From a checkpoint of a small contrastive image-text model: text encoder norm layernorm, muon at rate 0.0087.
Rows from block 5 of the image encoder of a small contrastive image-text model, named by matrix and row number. Rows with one number belong to one neuron. Each number is 128 + 24 x the weight over its row's rms, rounded and kept within 0 to 255. All counts start at 0. After the name is the row's rms in percent of the matrix's.
After each neuron's rows are labels from the 100 images, of 14848, where the neuron reaches its highest value: "strongest on" is what is common among them. Only what is clearly more common there than usual is listed. The data: rendered solids tumbling over patterned floors. In brackets: how many of the 100.
# fc1: MLP up (encoder.blocks.5.mlp.fc1.weight, 384x192), inputs 96-191
# fc2: MLP down (encoder.blocks.5.mlp.fc2.weight, 192x384, transposed), outputs 96-191

fc1.160 092 [126 109 125 133  75 139 165 126 174 176  85 133 137 136 111  87  96 108 151 122 130 135 148 102 151 123 140 141 153 120 124 125 105 139 107  96 139 112  98 127  92 147  85 179 163 122 118 156 164 121 127 149 113 153 126 173 171 138  88 148  90 134 115 106 160 101 122 130 122 101 138 113 146 158 100 117 160 130 130 162  90 137 138 113 122 155 128 122 109 140  98 106 101 123 128 115]
fc2.160 102 [122 117 157 132  65 137 125 138 116 146 133 126 113 113 109 170 174 167  99 141 152 122 123 168 155 145 103 124 139 165 163  82 147 121 173 142 108 124 135 129 136 138 163 114  84 130 100 168 146 127 147 148 100 139 122 137 128 103 116 141 133 122 153 123  85 134 105 147 156 183  75 170 132  87 153 134 135 137 134 116 141 142 128 139 151 105 119 144 106  91 147 116 132 128 124 164]
strongest on: yellow object (56); its colour: yellow (44)

fc1.135 121 [128 110 101  91 145 157 172 144 140 117 116 117 133 146  73  86 144 104 123 157 109 156 170 133 149 136 107 169 108 141 102 135  94 114 112 125 157 116 118 143  98 105 152 142 119 103 141 173  74 166 135 126 123 111 107 136 164 123 136 145 129 132 111 116 144 121  88 127 149 134 145 173 127 135 141 132 136 112 137 147 136 131 163 123 142 136  99 125 112 124 139 102 129 133 132 136]
fc2.135 118 [ 95 136  82 129 153  96 119 159 115  87 121 142 183 140  96 112 143  83 114 137 155 123 141 146 103 121 141 121 124  98 115 172 133  94 115  90 113 134  90 189  95 105 133 139 104 115 142 156 123 166  82 132 167 168 100  99 122 137 147 131 141  96 131  96 130  73  88  74 115 104 138 131 154 146 107 143 131 146 130 161 100 110 154 118 178 105 122 122 123 117 115  99 155 153 117 129]
strongest on: yellow object (100); orange object (97); count: four (62); its colour: yellow (36)

fc1.275 136 [158 114 118 107 135 124 139 110 176  68 107 165 114 129 132 106 126 145 129 121  92 149 162 123 133 109  95 140 115  92 132 128  93 122 131 103 162 140 126 130 133 134 142 110 129 110 120 148 137 152 156 123 131 133 150 117 179  98 104 119 157 160 152  99 143 119 134 161 118 124 141  81 135 132 102 106 105 112 164 118 175 130 100 123 159  80 158 132  93 135 102 103  99 135 154 146]
fc2.275 142 [159 150 109 132 137 130 137 108  73 131 106 127 157 136 142 122 125 100 153 142 120 148  96 105  96  61 129 143 116 111 110 156 104 124 146  84 169  91 102 163 129 133 152 153 108 121  93 136 132 169 124 122 156 133 115 134 112  96 134 112 147 124 132 121 169 106 133  90 107 112 132 144 158 174 131 139 122 133 124 135 131 105 121 103 126 139 108 113 172 121 149  83 150 153 112 104]
strongest on: yellow object (99); count: four (64); orange object (53); its colour: yellow (27)

fc1.91 094 [160 128 155 106 182 152  97 119 103 117 113 100 142 113 135 102 123 104 119 132 110 132 112 146 138 160 112 132 142 144 122 113 157 111 144 153 108 108 152  87 136  99 141 113 128 114 176 132  73 147  90 140 168 138 186 112 138 104 100 131  96 140 156 142 141 110 157 128 138 124 131 167 129 123  97 151 150 103  90 121 121 110 160 112 153 166 133 135 169 121 134 153 111 122 142  97]
fc2.91 097 [149 122 113 122 160 115 108 141 128 170 124 138 111 132 116 122 155  90 107 145 170 135 111  95 105 120 143 106 114 168 140 122 111 178 128 135 164 162 102 116 117 147 149 139 116  99 137 129 131 108 115 172 132 101 112 119 108  96 103 101 147 129 113 125 113  95 154 130  97 120 123  92 168 167 116 164 151 147 144 153 144  72 127 141 182  85 168  96 132 133 141 140 163 156 158 158]
strongest on: sphere (32)

fc1.326 122 [144 135 115  85 140 136  80 128 164 142 136 154 118 121 167 130 139 112 106 151 119  89  70 168 148 113  90 157 123 117 143 139 149 136 158 113 156 176 130  74 148 136  84 137 124 137 149  51 149 119 111 111 142 128 119 153 138 142 113 186 132 124 108 116 113 125 112  83 173 110 150 156 124 133 136 127 120 123 131 143 146 130  92 118 132 117 142 114 130 146  92 108  89 102 169  91]
fc2.326 115 [158 133 164 110 148 107 110 131  74 126 121 133 145 138 116 111 126 144 171  82 117 159 136 130 112 124 149 194 131 142 110 125 132 136 113 117 128 152 128 119  90 106 124 147 181 119 124 142 132 133 162 137 126 125 105 128 183 120 179 120 146 116 123 148 139 160 121 110 160 166 126 111 151 134 111 130 110 126 107 114 101 159 107 147  92  78  86 114 115 117 150 144 127 142  93 136]
strongest on: star block (31)

fc1.375 119 [123 135 145 134 123 104 105 122 154 102 136 139 139 152 103 146 123  90 109  76 152 177 167 128 148 154 135 140 157  87 108 139 118 169 107  95 123  75 110 176 149 148 127 137 137 146 113 115 143 156 166 133  90 121 109 149 139  75 115 104 161 118 127 123 133  90 162 147 153 103  74 125 143 162 124  99 145 136 107 106 130 108 159  92 135 140  98 140 117 126 111 130 133 137 110 179]
fc2.375 108 [ 96 128 150 103 149 109 131 127  64 138 150 112 164 141 163 113 120 118 138 126  98 124 137 114  69 144 134 123 101 106 119 135 157 157 131 138 131 159  71 145 112 117 156 116 126  84 145 130 182 130 127 113 159 116 121 140 155 156 153 134 132 122 118 134 143 148 145 108 129 132 113  97 120 122 142  94 141 104 124 114 132 146 120 133 103 104 142  98 147 104 155 134 120 143 119 124]
strongest on: brown object (91); orange object (43); its colour: brown (27)

fc1.223 068 [112 139 124 143 152 166 134 101 125 153 164 112 111 138 136 151 157 136  98 118 126 120  84 114 105 131 125 172 167  76 158 126 143 114 155 107 142 172 119 132 138 159 130  92 120 116  77 139 115 146 118 142 114 137 117 134 144 100 120 112 156 116 162 135 116 145 104  94 122 166  94 136 147 162 121 138 128 136 111 108 162 126  83 166 103  91 169 141 105 136 176 146 146 104 132 106]
fc2.223 078 [172 114 124  90 139 103 118  94 155 158 115 149 145 170 106 120 110 103 134 175 119 118 138 119 116 139 139 115  91 105 116 120 124 138  96 130 152 152 121 135 117 118 160  83 102 130 125 134 127 122 128 173 146 105 147 132  85 139  94 152 123 131 131 133  78 115 105 152 174 119 122 111  77  89  92 136 142 101 124 115 140 153  96 128 115 137  85 127 143  92 110 142 171 143 144 164]
strongest on: purple object (100); count: four (53); pink object (42)

fc1.240 099 [179 133 111 121 115 133 155 141 134  71 106 140 171 142 105 155 139 157 159 153 122 170  92 136 115  83 133 103  66 128 109 109  74 129 138 136 117 100 139 129 146 124 142 104 140 135 118 139 122 127 110 149 134 127 166  92 158  86 133 137 142 122 172 118 126 132 144 121 125 124 132 102 134 157 107 121  97 115 140  92 128 131 128 127 115 161 138 106 127 131 112 116 137 146 130 134]
fc2.240 089 [138 127 146  98 162 117 142 110  66 155 138 107 157 126 116 105 131  58 165 110 123 107 110  95 137 104 115 142 145 119 153 136 127 147 106 127 153  90 125 183 103  95 112 144  90 133 106 127 136 145 124 142 153 148 113 154 129 148 133 133 129 145 122 174 142 131 136 100 135 145 197 149 166 137 126 158 149 113 155 143 133 115 103  89 111 120 100  75 137 115 191 100 172 139 117 101]
strongest on: yellow object (91); count: four (77); orange object (50); brown object (45)

fc1.290 095 [123 114 152 148 144 154  99  85 131 147 164 128 147 160 135 133 161 128 137 109 119  95 152 122 157 132 157 167 163 122 138 125  96 127 135 113 125 149 126 148 127 160 143 115 127 113  67 123 119 133 176 105 117 123 149 134 130 127 123 137 177 121 129 103 125 163 112 145 142 163  75 129 116 147  68 150 101 109 117 121 143 127 125 137 152 109  69 140 102 107  97 113 127 131 117 116]
fc2.290 093 [145 114 129 103 152 130 118 124 104 159 171 165 137 133  85 130 119  93  92 162 109 124  98 130 139 103 153  93 137 118 134 114 133 119 117 160 135  81 111 136 108 158 137 102  89 151 100 145 139 113 145 150 142 129 146  77 120 141 150 153 177 135  99 173  59 147 136  79 145 126 134  98 105 136  90 171 136 167 128 102 146 149 110 112 173  91 146 127 143 138 162 155 158  95 164 106]
strongest on: purple object (99); pink object (80); count: four (53); its colour: pink (31)

fc1.94 071 [143 164 109 141 150 186 140  97 149 144 127 163 134 120 124 172 121 126 112  83 185 104 104 149 132 139 145 133 141 115 133  99 118 126 100 112 167 145 142 118 118 146 119 125  96 129  94 143 118 139 153 107 176 126 157 133 137 109 188 157 137 107 132  94 120 105 132  98 119 156 114 159 145 155 132 130 126 133 123 117 130 161 131 150 158 137 124 137 139 121 114 114 146 167 130 148]
fc2.94 075 [136 119 112 132 154 109 114 111 167 144 138 165 154 130  98  98 153 152 125 118  85 121 114  80 130 125 138 136 116 112 137 101 115 101 129 120 115 115 146 155 122 106 110 102 155  81 171 119 165 141 141 180  87 139  77  85  93 131  81 112 125 180  94 140 161 128 134 140  91 103 107 114 107  97 119 148 116 127 155 161 129 114 112 115 116 135 104 181  96  97 126 146 178 138 101 149]
strongest on: purple object (75); its colour: purple (49); pink object (39); dotted object (36)

fc1.10 083 [129 122 149 174 155 115 145 120 123  94  90 110 115 128 137 106 124 104 195 130 173 143  88 170 101 133 140 146 105 164 171 149 169 116 112 145 149 121 115 129 144 100 133 183 124 126 111 128 102  72 106 147 118 147 151 116 158 123 138 128 115 115  94 202 131  97  93 145 162 102 151 133 172 135 146 120 137 108 137 119  86  92 121 114 107 114 113  84 121 156 126 129 114 146 121 144]
fc2.10 083 [135 129 119  98 108 164 121 142 145 100 153 150 119 137 149 107 132 132 135 137 107 147 121 147 153  87 127 117 137 113 108 126  86 140 131 139 141 129 150 121 118 145 139 135 128 113 174 114 133 173 130 125 140 144 130 152  73 140 167  91 110 104 108 134 175 136 187 150 109 144 145 140 154  90 159 140 191 119 115 129 120 101 115 121  77 110 145 122  70 117 138 112 157 126 124 120]
strongest on: green object (51); egg (29)

fc1.309 093 [154  97 167 143 121 132 136 134 137 124 124 134 174 141  84 149 109 134 118 113 156 136 108 100 106 158 173 137 164 175 113 136 120 125 169 138 103 126 106 107 157 110 137 127  99 129 101 138 151 122 122 180 144 164 109 137 200 117 137 118 134  78 130 148 153  96 144 111 113 130 133 174 162 130  88 115 141 129 124 171 154 114 101 163 127 106 127 139  93 142 115 104 149 146 105 102]
fc2.309 092 [180 116 136  66  85 189 144 113 145 140 159  87 103 125 181 101 145 135 115  82  92 111 122 139 150  97 109  91 144 149 136 108 111 136  88 110 114 150 114 117 109 117  79 133 131 170 144 131 135 141 179  87 115 139 142 153 125 139 116 123 114 141 107 136 155 153 157 151 197 120 130  96 180  99 133 149 160 122  96  96 118 122 127 111 125 122 132 102 170 157 160 160 156 106 145 123]
strongest on: green object (68); red object (67); count: four (61)

fc1.226 071 [106 142 136 126 109 123 151 104 152 150 170 146 148 139 151 148 112 148  87  81 141 125 105 131 171 109 166 172  84 117 164 121  79 144 103 135 137 108 132 114 119 138 136  91 112 122  96 107 125 103 130  52 119 120 136  79 122 108  90 133 154 143 114 117 164  92 109 116 125 120 100 143 117 143 125 131 113  82  95 106 112 127 140 147 124  96 100  90 152 103  91 116 135 123 163 112]
fc2.226 074 [155 120 125 115 108 120 145 159  94 130 112 110 103 148  72 130 126 165 111 160 123 128  94 155 121 109  98 113 125 163 146 134 132 120 126 109 117 127 128 156 108 156 130 140 140 100 115 149 136 148 132 104 109 178 103 127 118 149 176 113 101 157 102 134  97 175 163 157 106 113 123 106 180 143  72 137 107 147 127 134 141 141 102 123 157 148 135 127  98 108 147 144 103 150 126 118]
strongest on: purple object (65); pink object (64); count: four (56); light from behind the camera (51)

fc1.245 090 [101  99 130 134 153 118 153 136 145  76 142 111  92 159 140 119 127 136  88 137  98  99 109 118 126  91 117 163 105 123 172 116 103 117 152  88 128 105 153 150 171  80 133 106  87 129 140 126 111 119 100 160 110 151  84 132 132  84  58 146 191 159 145 122 162 149 126 109 140 141 132 126 103 144 144 141 112 121 139 126 129 116  76  82 118 124 139 117 163 137 116 162 102 111 154 139]
fc2.245 093 [120 145 148 117 126 126 124 114 112 110 151 131  86 106 127 165  92  83 122 141 115 137 118 125 153 114 138 148 134 154 109 145 187 147 154 106  94 147  93  99 135 125 125  94 155 116 141 111 159 112 120 139 132  78 150 102 112 161 162 110  45 116 112 139  97  90 129 116 118 158 124 130 137  65 127 169 106 152 143 137 128 118 125 124 131 118 109 106 118 124 114 115 132 141 126 177]
strongest on: star block (36)

fc1.256 103 [107 125  92 152 161 138 154 145 128  92 111 104 168 166 121  94 120 129 115 106 105 114 152 176 155  96 116 117 121 100 153 109 130 123 158  96 146 144 134 110 132 140  84 168 153 158 111 153 151 108 113 120  97 127 109 179 152 112 147 152 166 149 140 139  90 161 133 142 141 148 118 143 171 138 103 168 136 108 124  92 123 113 128  98 111 145 123 105 167 103 133 169 124 161 193 128]
fc2.256 095 [147 154 132 131 105 101  82 112 165  93 125 178 122 134 129 176 171 116 151 181 111 141 152 143 165 153  80 124 107 126 127 155 101 162 116 115 145 118 107 115 124 153  97 118 164  87 113 160 102 153 132 109 103 129 161 109  97 129 147 149 110 130 109 104  85 158 128 140 121 149 153 167 123 152  83  99 121 158 117 120 136 153 110 133 137 135 154  97 144 130 146 126 154 133  75 136]
strongest on: black object (57); its colour: black (37); cog (28)

fc1.340 086 [118 127  84 157 144 131 133 110 138 177 139 129 151 135 165 102 119 126 116 155 121 133  82 147 131 148 129 139 141 113 122 120 129 108 124 126 142 117 161 133 144 121 117 140 147 108 182 151 134 107 136 121 105 138 130 193 143 165 130 174 168 122 185 125 100 124 128 118 106 140 173 109 107 118 145 135 114 138 126 113 164  63  90 112 132 125 101 124 106 162  97 188 190 137 123 151]
fc2.340 089 [ 89 164 149 110 120 146 127 155  73 112 128 155 105 140 125 119 155 103 179 116 154 145 123  87 118 136 146  90 114  98 124  97 132 116 137 127 163 150 153 129 125 171 120 130 131 124 121 105  96 156 131 145 178 131 154 116 156  96  95 133 134 120 122 128 144 108 117 177 187 118  76 130 176 162 152 151 164  87 112 120 120 137 127 127 126 117 130 151 128 129 104 134 106  93 101 177]
strongest on: sphere (62); largest object: sphere (46)

fc1.69 113 [108 142 118 130 117 130  96 104 126 111 111 146 128 173 117 147 122  88 121 100 119 133 161 116 112 148 154 175 204 165 100  81 114 145 150 136 128 137  98 115 113 132 145 108 129 179 122 137 163 150 170 140  80 117 127 143 135 140  79 152 149 119 110 123  96 138 163 127 123 109 130 165 129 120 131  73 119 153 147 108 123 104 136 174 119 167 110 159 102 158 100 144 158 124 101 148]
fc2.69 109 [124 116 123 115  99 107 146 154 120 118 106 123 126 119 122 148 137 138 142 167 120 149 134 150  96 117 154 147 168 112 147 157 118 127 137 154 100 107 120  82 110 181 148 142 127 162 124 119 144 141 136  97 146 138 115 148 109 175  93 125 139 134  93 103  97 136 108 144 125 176 150  74 126 128 128 158 145 112 161 172 108 155 138  96  90 128 119 162  98  98 136 143 110  61 144 160]
strongest on: brown object (100); orange object (62); its colour: brown (36); egg (25)

fc1.378 086 [120  91 115 151  56 123 149 147 146 147 116 137 129 111 150 160 153 120 104 124 103 153 156 118 108 112 158 124 150 101 139 130  88 100 132 118 101 140 127 153 169 113 157  86 118 110 138 112 135 104 135 110  96 136 122 148  76 147 184 120 139 137  97  96 187 145 135 144 136 139 109 111 123 134 119 127  94  84 144 108 145 117 118 173 148 174 112 139 154  98 120 123 139 125 149 174]
fc2.378 077 [133 141 161 128 159 128 112 142 126 126 145 158 153 169 119 108 128 128  98 120 138 146 105 107 113 138 116 140  67 106 117 110 167 158 106 131 118  83 187 154 111 120 127 169 129 146 153 148 113 138 143  85 119 144 137 118  89 120 112 190  91 107 113 135 122 132 108  90  93 122 155 119 164 133  95 135 150 126 110 117 111 116 130 131 128 109 103 133  75 104 140 141 130  84 135 135]
strongest on: purple object (76); teal object (47); its colour: purple (38); disc (32)

fc1.228 093 [130 112 105 110 154 149  86 132 188 101 112 112  82 117 168 126 112 137 110 135 101 135 157 123 145 180 100 163 175 100  99 110 106 161 120 176 139 153 176 135 137 159 124 106 118 118 182 111 140 125 157  84 111 106 108  93 156  97  92 131 109 145 160 151 117 131 119 135  92 125 129 108 137 109 101 125 161 170 112 120 134 132 136  82 145 122 146 134 124  91 139 131  98 142 118 134]
fc2.228 091 [ 84 156 170 126 154 138 149 134 125 143 136 169 161 154  83 126 133 163 146 131 150 141 105 163 164 143 148 115 110  94 124 159  97 118 142 117 169 144 139 107 156 103 134  98 122 121 134 100 142 128  92 113 157 110 124 110 146 132 137  98 141 132 159 125  81 144 154 143 170 132 156 154 113 112 163 147 113 129 123 122 124  84 147 119 141 128 121  91 155 143 133 164 110  74 110 130]
strongest on: brown object (47); black object (46)

fc1.319 092 [105 126 138 102 104 144 142 109 122 124  99 141 115 149 140 111 151 121 141 113  81 120 170 118 122 134 137 170 150 141  84 141  95  89 105 131 119 118 168 119 165 140 162 137 138 160 111 126 150 139 111 102  69  86 156  96 146 146 130 154 162 179 148 151 126  82 102 156 136 124 119 155 185  94 170 102 143  85 134 124 165 107 128 165  79 145 147 121 121  85 121 133 100 129 114 120]
fc2.319 095 [170 144  98 126 140 119 110 120 137 121 123 134 154 124 146 112 129 116 120 117 145 123  94 136 114 133 132 143 127 121 155 141 131 157 185 118  91 132  89 174 125 133 150 139 165 139 101  83 142 139 148  88 126 162  55 140 152 142  92 152 124 118 133  79  76 187 157 116 116 134 156 121 121 117 155  89 130 159 107 115 109 148 139 142 114 151  90 165 164 104 114 131 132 122 122 150]
strongest on: brown object (39); chain link (35); disc (25)

fc1.174 099 [130 170 138 135 126  84 151  77 104  85 182 150 137 151 110 134 143  78 165 130 136 165 137 110 122 123 139 124 109 168 103 115 140 118  68 109  89 120 142 137 173 147 131  97  85 117  91 148 101 100 161 102 113  82 146 147 116 168 111 116 196 109 177 135  76 152  99 147 101 134 148 130 136 128 147 123 130  92 165 128 128 124  96 142 132  96 134 131 145 123 138 158 150 134 165 162]
fc2.174 095 [143 104  99 135 147 138 112 157 123 107  95 124  92  82 117 118  99 150 128 142 137 107 131 131  97 145 129 149 158 106 165 190 126 122 124 165 105 137 122 112 154 110  89 117 129 127 130  80 118 133 144 125 200  98  95 105 145 143 116 125 124 191 129  84 129 179 154 131 175 123 125 141 109 139  97 140 117 171 140 136 100 141  83 144 149 122 104 179 135 128 141 138  91 154 114  96]
strongest on: brown object (64); count: four (64); red object (51); dotted object (36)

fc1.27 068 [166 128  95  89 117 150 137 135 132 151 123 163  84 163 116 133 131 145 144 131 140 138 120  69 109 133 129 148  91 186 144 119 117 113 138  96 134 102 157 145 136 127  86 168 123  90 145 137 139 107 137 133 167 162 130 108 161 123 108 133 141  85 115 129 114 120 115 114 127 124 133 147 167 130 168  95  97 133 139 119 123 154 104  87  96 159  99  79 121 133 136 156  94 146 107 147]
fc2.27 074 [106  64  79 154 131 121 115 148 146 101 138  97 173 119 102 116  77  96 131 124 139 126 137 186 117  95 118 167 145 147 116 134 110 105 114 110 101 124 145  85 131 138 149 106 105 115 138 134 140 160 107 119 114  75 178 148 115 130 109  93 153 136 159 151 109 103 139 136 142 135 122 132 170 115 155 139 139 115 142 113 141 129 120 154 164  79 167 147 101 127  81 141 175 118 146 130]
strongest on: purple object (81); blue object (79); its colour: blue (36)

fc1.159 081 [176 137 157 137 110 105 161 141 119 106  98 100 144  84 123 117 134 117 131 127 144 125  75 130 105  64 105 102 137 106 129 127 108 130 128 157 123 103 161 166 142 122 133  89 103 115 148 144 105 101  83 111 196 133 121 103 153 122 137 127 121 174 144 168 153 147  99 113 142 131 144  91 115 142 154 133 139 119 136 137 169  98 118 132 150 129 151 109 124 120 147  97 111 159 134 147]
fc2.159 083 [131 197 131  49 116  91  90  75 139 150 137 141  96 149 143 105 153 102 118 133 118 107 129 108 133 115 143 159 149 174 112 124 188 120 135 136 100 133 108 114 103 128 133 120 129 136 141 128 146 143 201 148 143 169 121 120 166 116 125 139 150 106 121 125 103  95 144 129 124 124 119 148 163 128  92 167 154 108 136 119 154  85 125 118 110 161 125 100 167 161 138 120 135 107 127 122]
strongest on: yellow object (74); count: four (68); brown object (42)

fc1.344 104 [117  91 145 159 147 127 127 116 125 109 120 134 123 122 110 122 135 156 105 118 152 120 149 141 146 111  89 164 161 112 118 136 101 135 135 122 132  98  86 154 120 117  86 116  84 118 148 129 127 145 111 126 129 135  77 111 146 113 121 101 120 159 151 103 126 153 165 166 117 105  99 105 140 155  92 108 151  88 115 117  85 114 125 106 105 166 170 153 141 152 137 128 118  97 146 107]
fc2.344 113 [133 157 126  96 100 123 123 149 192  85  88 147  89 143 104 136  97 157 105  88 134  98 139 184 152 115 143 107 122 125 135  89 135 149 108 109 132 124 136 124 110 145 114 149 129 105 126 145 129 137 117 104 127 153  70 133 137 134 152 166 155 167 139 153 140 152 129 119 151 143 121 127 127 168 107 146 145 109 122 134 140  94 117 133 151 151 149 130 187 104 139  90 136 107 107 158]
strongest on: black object (94); its colour: black (42)

fc1.346 109 [158 159 113 116  96 119 126 170  86 145 108 124 111 136 179 111 172 132 136 153 120 114 134 123 133 104 107 179 125 114 155 139 118 138 172  89 140 117 103 106 146  96 142 107 135 108 107 155 135 145 150 144 122 128  92 133  83 155  80 137 130 116 150 116  92 148 125 136 135  76 148 129 155 207 109 142 150  96 150  94  98 131 101 126 103 121 146 146 122  90 156 143 123 100  98 167]
fc2.346 109 [146  77 104 144 164 129 110 109 193 105 134 149 145 159 151 119  67 134 115 124 133 128 135 120 120 145 143 139 134 143 120 131 132 111  87 117 102 144 147 138 103 152  76  83 131 171 111  96 131 114 126 117 125 139 190  98 177 107 127 109 133 111 153 129 122 125 161  95 101 153 121 144 103  62 132 117 113 142 101 166 153 141 141 126 164 131 144 139 168 162 139 134 156 143 175 132]
strongest on: yellow object (84); orange object (70); its colour: yellow (26); bumpy ball (25)

fc1.11 087 [120 132 124 112  81 146 167 116 131 125 134 144 148 127 104 125 150 147 138 109 111 115 135 139 116 151 137 174 122 134 146 148 125 134 104 138 148  92  91  88 104  99 123 155 139 110 113 115 136 114 113 144  98 120 117 188 144 114  76 166 133 103 119 123 161 113 109  93 127 113  98 173 113 118 129 119 129 105 140  79 105 135 125 106 160 161 143 143  88 151  86  94  94  95 109 128]
fc2.11 093 [106  72 128 106 150  57 106 146 119 176 129 144 157 119 133 101 154 119 140  90 125 154 129 134 163 124 123 110 122  88 140 142 137 111 137 115 123 133 158 137 137 133 125 143 145 155 122 107 125 106 109 137 149 157  90 114 152 108 189 109 164 147 164 150 114 114 148 147 118 127 167 116 122 151 132  94 148  89 119 132 140 138 135 136  99  87 122  90 123  97 155 124 120 180  89 105]
strongest on: star block (25)

fc1.306 083 [116 153 112 114 125 120 174 126 117  99 107 150 140 183 109 128 129  97 134  96  90  96 134 113 153 173 119 128 174 153  77 121 142 115 102 136 110  95 127 100 163 132 138 108 138 136 100 132 138 152 147 110  71 102 135 106 143 158 124 134 165 167 165 111  98 137 125 106 118 137 150 110 139 117 156  90 140 157 126 147 134 104 138 140 135 142 147 149 112 118 104 163 170 132  94 130]
fc2.306 087 [144 133 135 138 132 114 147  92 120 120 141 112  78 115 127 160 108 143 177 121 144 177 136 146 132 102 158 145  86 120 106 143  77 136 151 169 119  89 160 157 115 160 135 161 141 139  96 102 111 126  99 104 154 126 141 107 161 180 109 138 127 133  72 100  80 156 121 132 122 150 162  73 116 120 148 142 124 121 116 138  91 121 133 120 110 135 111 119 129 142 133 103  95 118 129 135]
strongest on: brown object (100); orange object (74); count: four (67); its colour: brown (30)

fc1.237 098 [201 117 140 169  94  95 133 142 153 125 138 112 125 137 134 108 126 106 107 119 125 139 110  84 148 128 113 149 143  94 154  98  96 139 137 130 137 126 126 127 128  69 144 167  88 160 133 133 106 150 156 177 112 101 125 176 134 134  96 111 121  96 134 101 176 136 149 187 145 125 114 144 115 142 179 117 132 146  93 121  94 108 125  63 123 129 125 127 157 129  94 173 110 150 119  81]
fc2.237 106 [112 140 124 134 148 134 132 159 114 127 122  96 122 143  65 128 161 129 178 151 148  82 131 226 128 133 130 112  80 142 152 131 134 100  92 149 101 148 105 123 144 141 136 147 126 122 103 127 135  81 125 124 136 139 113 139 119 121 110 142 148 126 136 139 128 111 146  96 104 152  95 139 152 143 124 124 119 169 136  99 131 171 170 164 102 119 120 118 122  87 113 141 171 102 146 144]
strongest on: brown object (43)

fc1.313 096 [135 137 151 124 125 155 160 131 152 120 150 128 174 159 130 154 143 151 137 144  73 109 150  95  92 141 134 129 111  91 115 128 146 121 137 126 114  89  95 133 100 129  96  93 129 151 153 162 144 140 147 135 110 106 120 113 184  96 148  99  84 125 123 133 122 126 115 115 148  83 165 104 129 131 117  68 100 113 125  99 175  68 104 135 180 170  89 135 105 152  95 138 124 127 138 157]
fc2.313 095 [160 105 129 130 126 123 151 122 112 119 123 118 147 152 160  92  74 140 122  79 170 110 115 122 102 133 132 164 167 173 120 160  71 111  94 129 106 154 149 139 135 141 129  93 115 109  98 115 119 165 107 114 125 150 159 138 139 162 132 151 127 116  99 130 125 146 130 125 152 164 149 178 123 125 129 129 125 126 115 119 131 120 119 111 122 116 152 134 130 116 147 167 129 120 112 102]
strongest on: yellow object (64); count: four (62); orange object (61); brown object (51)

fc1.186 105 [118 134  90 123 195 132 120 120 113 115  84 109 138 161 125 162 117 127 155 107 131 101 118 139 118 126 105 126 169 136  64 142  82 133 113 127 124 142 135 113 119 113 103 132 106 141 167 157  87 161 123 157 116 108 147  94 143  85 126 126 118 151 150 136 107 109 154  99 158 158 146 118 116  88  78 105 164  93 146 113 107 123 172 116 157 149 151 138 144  95 111 149 132 127 113 101]
fc2.186 102 [127 104 135 162 153 163 164 154 128 122 115 127 106  97 104 122  78 114 185 107 160 140 102 146 106 157 137 125 167  62 132 144 116 137 121 126 129 146 130 107 143 120 151 116 114 134 120  95 157 137 153 144 111 171 105 103  97 132 103 149 138 121 146  91  90 178 137 146 132 137 133 124 143 123 128 141 141 119 135 117 122  90 123  82 105 104 123 172 124 159 112 158 123 115 121 143]
strongest on: black object (69); count: four (51); brown object (41)

fc1.374 104 [100 159 133 103  94 141 100  98 149  90  91 153 111 139 161 147  78 142 139 141 108 113 136 119 140  79 118 108 149 103  96 134  79 146 130 120 128 125 141 147 127 129 171 155 130 136 132 111 115 163 125 139 111 143 149 146 139 129 147 124 149 109 152 107 149 107 114 129 144 118 124  99 153 136 119  62 174 153 146 110 119 140 128 201 150  92 147 156 129 167 128  79 110 149 136 121]
fc2.374 101 [188 123 125 134 142 143 181 154  85 132 135 130 110 114 142 145 116 142 138 134 112 130 126 123 140  78 136  84  33 142 138 154 163 127 133  91 140 108  97 137 164 171  80 126 101 170 140 153 130 120 128  95 158 140 126 162 161 104 133  74 122 133 122 135 139 129 145 145 105  75 125 134 123  99 114 120 128 126  93 153 151 136 170 145 136 141 163 135 147 111 112 150 164 146 124 110]
strongest on: green object (63); its colour: green (33)

fc1.214 067 [ 98 157 116 115 126 114 114 108 157 134 134 154 127 144 144 125 111 114 147 112 122 133 120 116 133  94 106 116 148  99 144  85 120 134 142 124 141 109 143 121  93 132 125 136 155 137  91 131 145  73 150 109  95 138 110 106  85 142 113 132 119 113 151 145 126  94 112 150 126 142 101 136 118 134  94  98  92 144 110  96 104 103 160 214 148 190 153 158 118 120 128 118 103 141 114 110]
fc2.214 075 [176 135 122 108 133 147 156 137  74  85 114 154 126 186 117 156 184 144 118 106  97 129 116 110  98 142 150 139  72 129 137 129 141 145 113 154 142 104 169 141 168 140 145 127 137 142 138  90 177 137 128 115  94 124 154 135 123 123 188 128 152  99 112 117 102 169 131  95 159  71  68  71 134 139 138 151 122 133 168 150 135 111 117 143 115 133 126 117 187 151 118 144 151 131  86 132]
strongest on: green object (76); its colour: green (46); orange object (40); octahedron (32)

fc1.46 104 [110 135 102  81  99 115 132 108 136 157 149 128 137 110 127 135 126 138 130 112 100 136 107 119 154 111 115 125 122 138 126 158 116 162 154  99 142 123 102 126 131 147  97 119 172 111  88  95 189 127 113 151 101 128 135 154 148 134  83 175 174 139 134 113 116 161 140 152 156 154 115 149  99 140 114  89 100 124 122 138 134 119 119  95 152 167 106 102 113 156 116 161 107 116 117 148]
fc2.46 131 [144 114 168 116 159 113  93 135 154 127 104 143 114 155 102 122 132 123  95 146 113 110 110 141 108 114 126 114 149  92 105 126 130  83 133 126 114 110 159  98 154  92 161 181 154 157 152 146  93 144 145  97  96 114 125  83 167  99 144 125  95 146 164 100 132 119 109 142 104  79 146 141 123 115 169 162 154 133 102 102  97 157 120 154 102 152 128 135  85 130 118 106 160  89 119 116]
strongest on: star block (52); jack (47); largest object: star block (37); largest object: jack (32)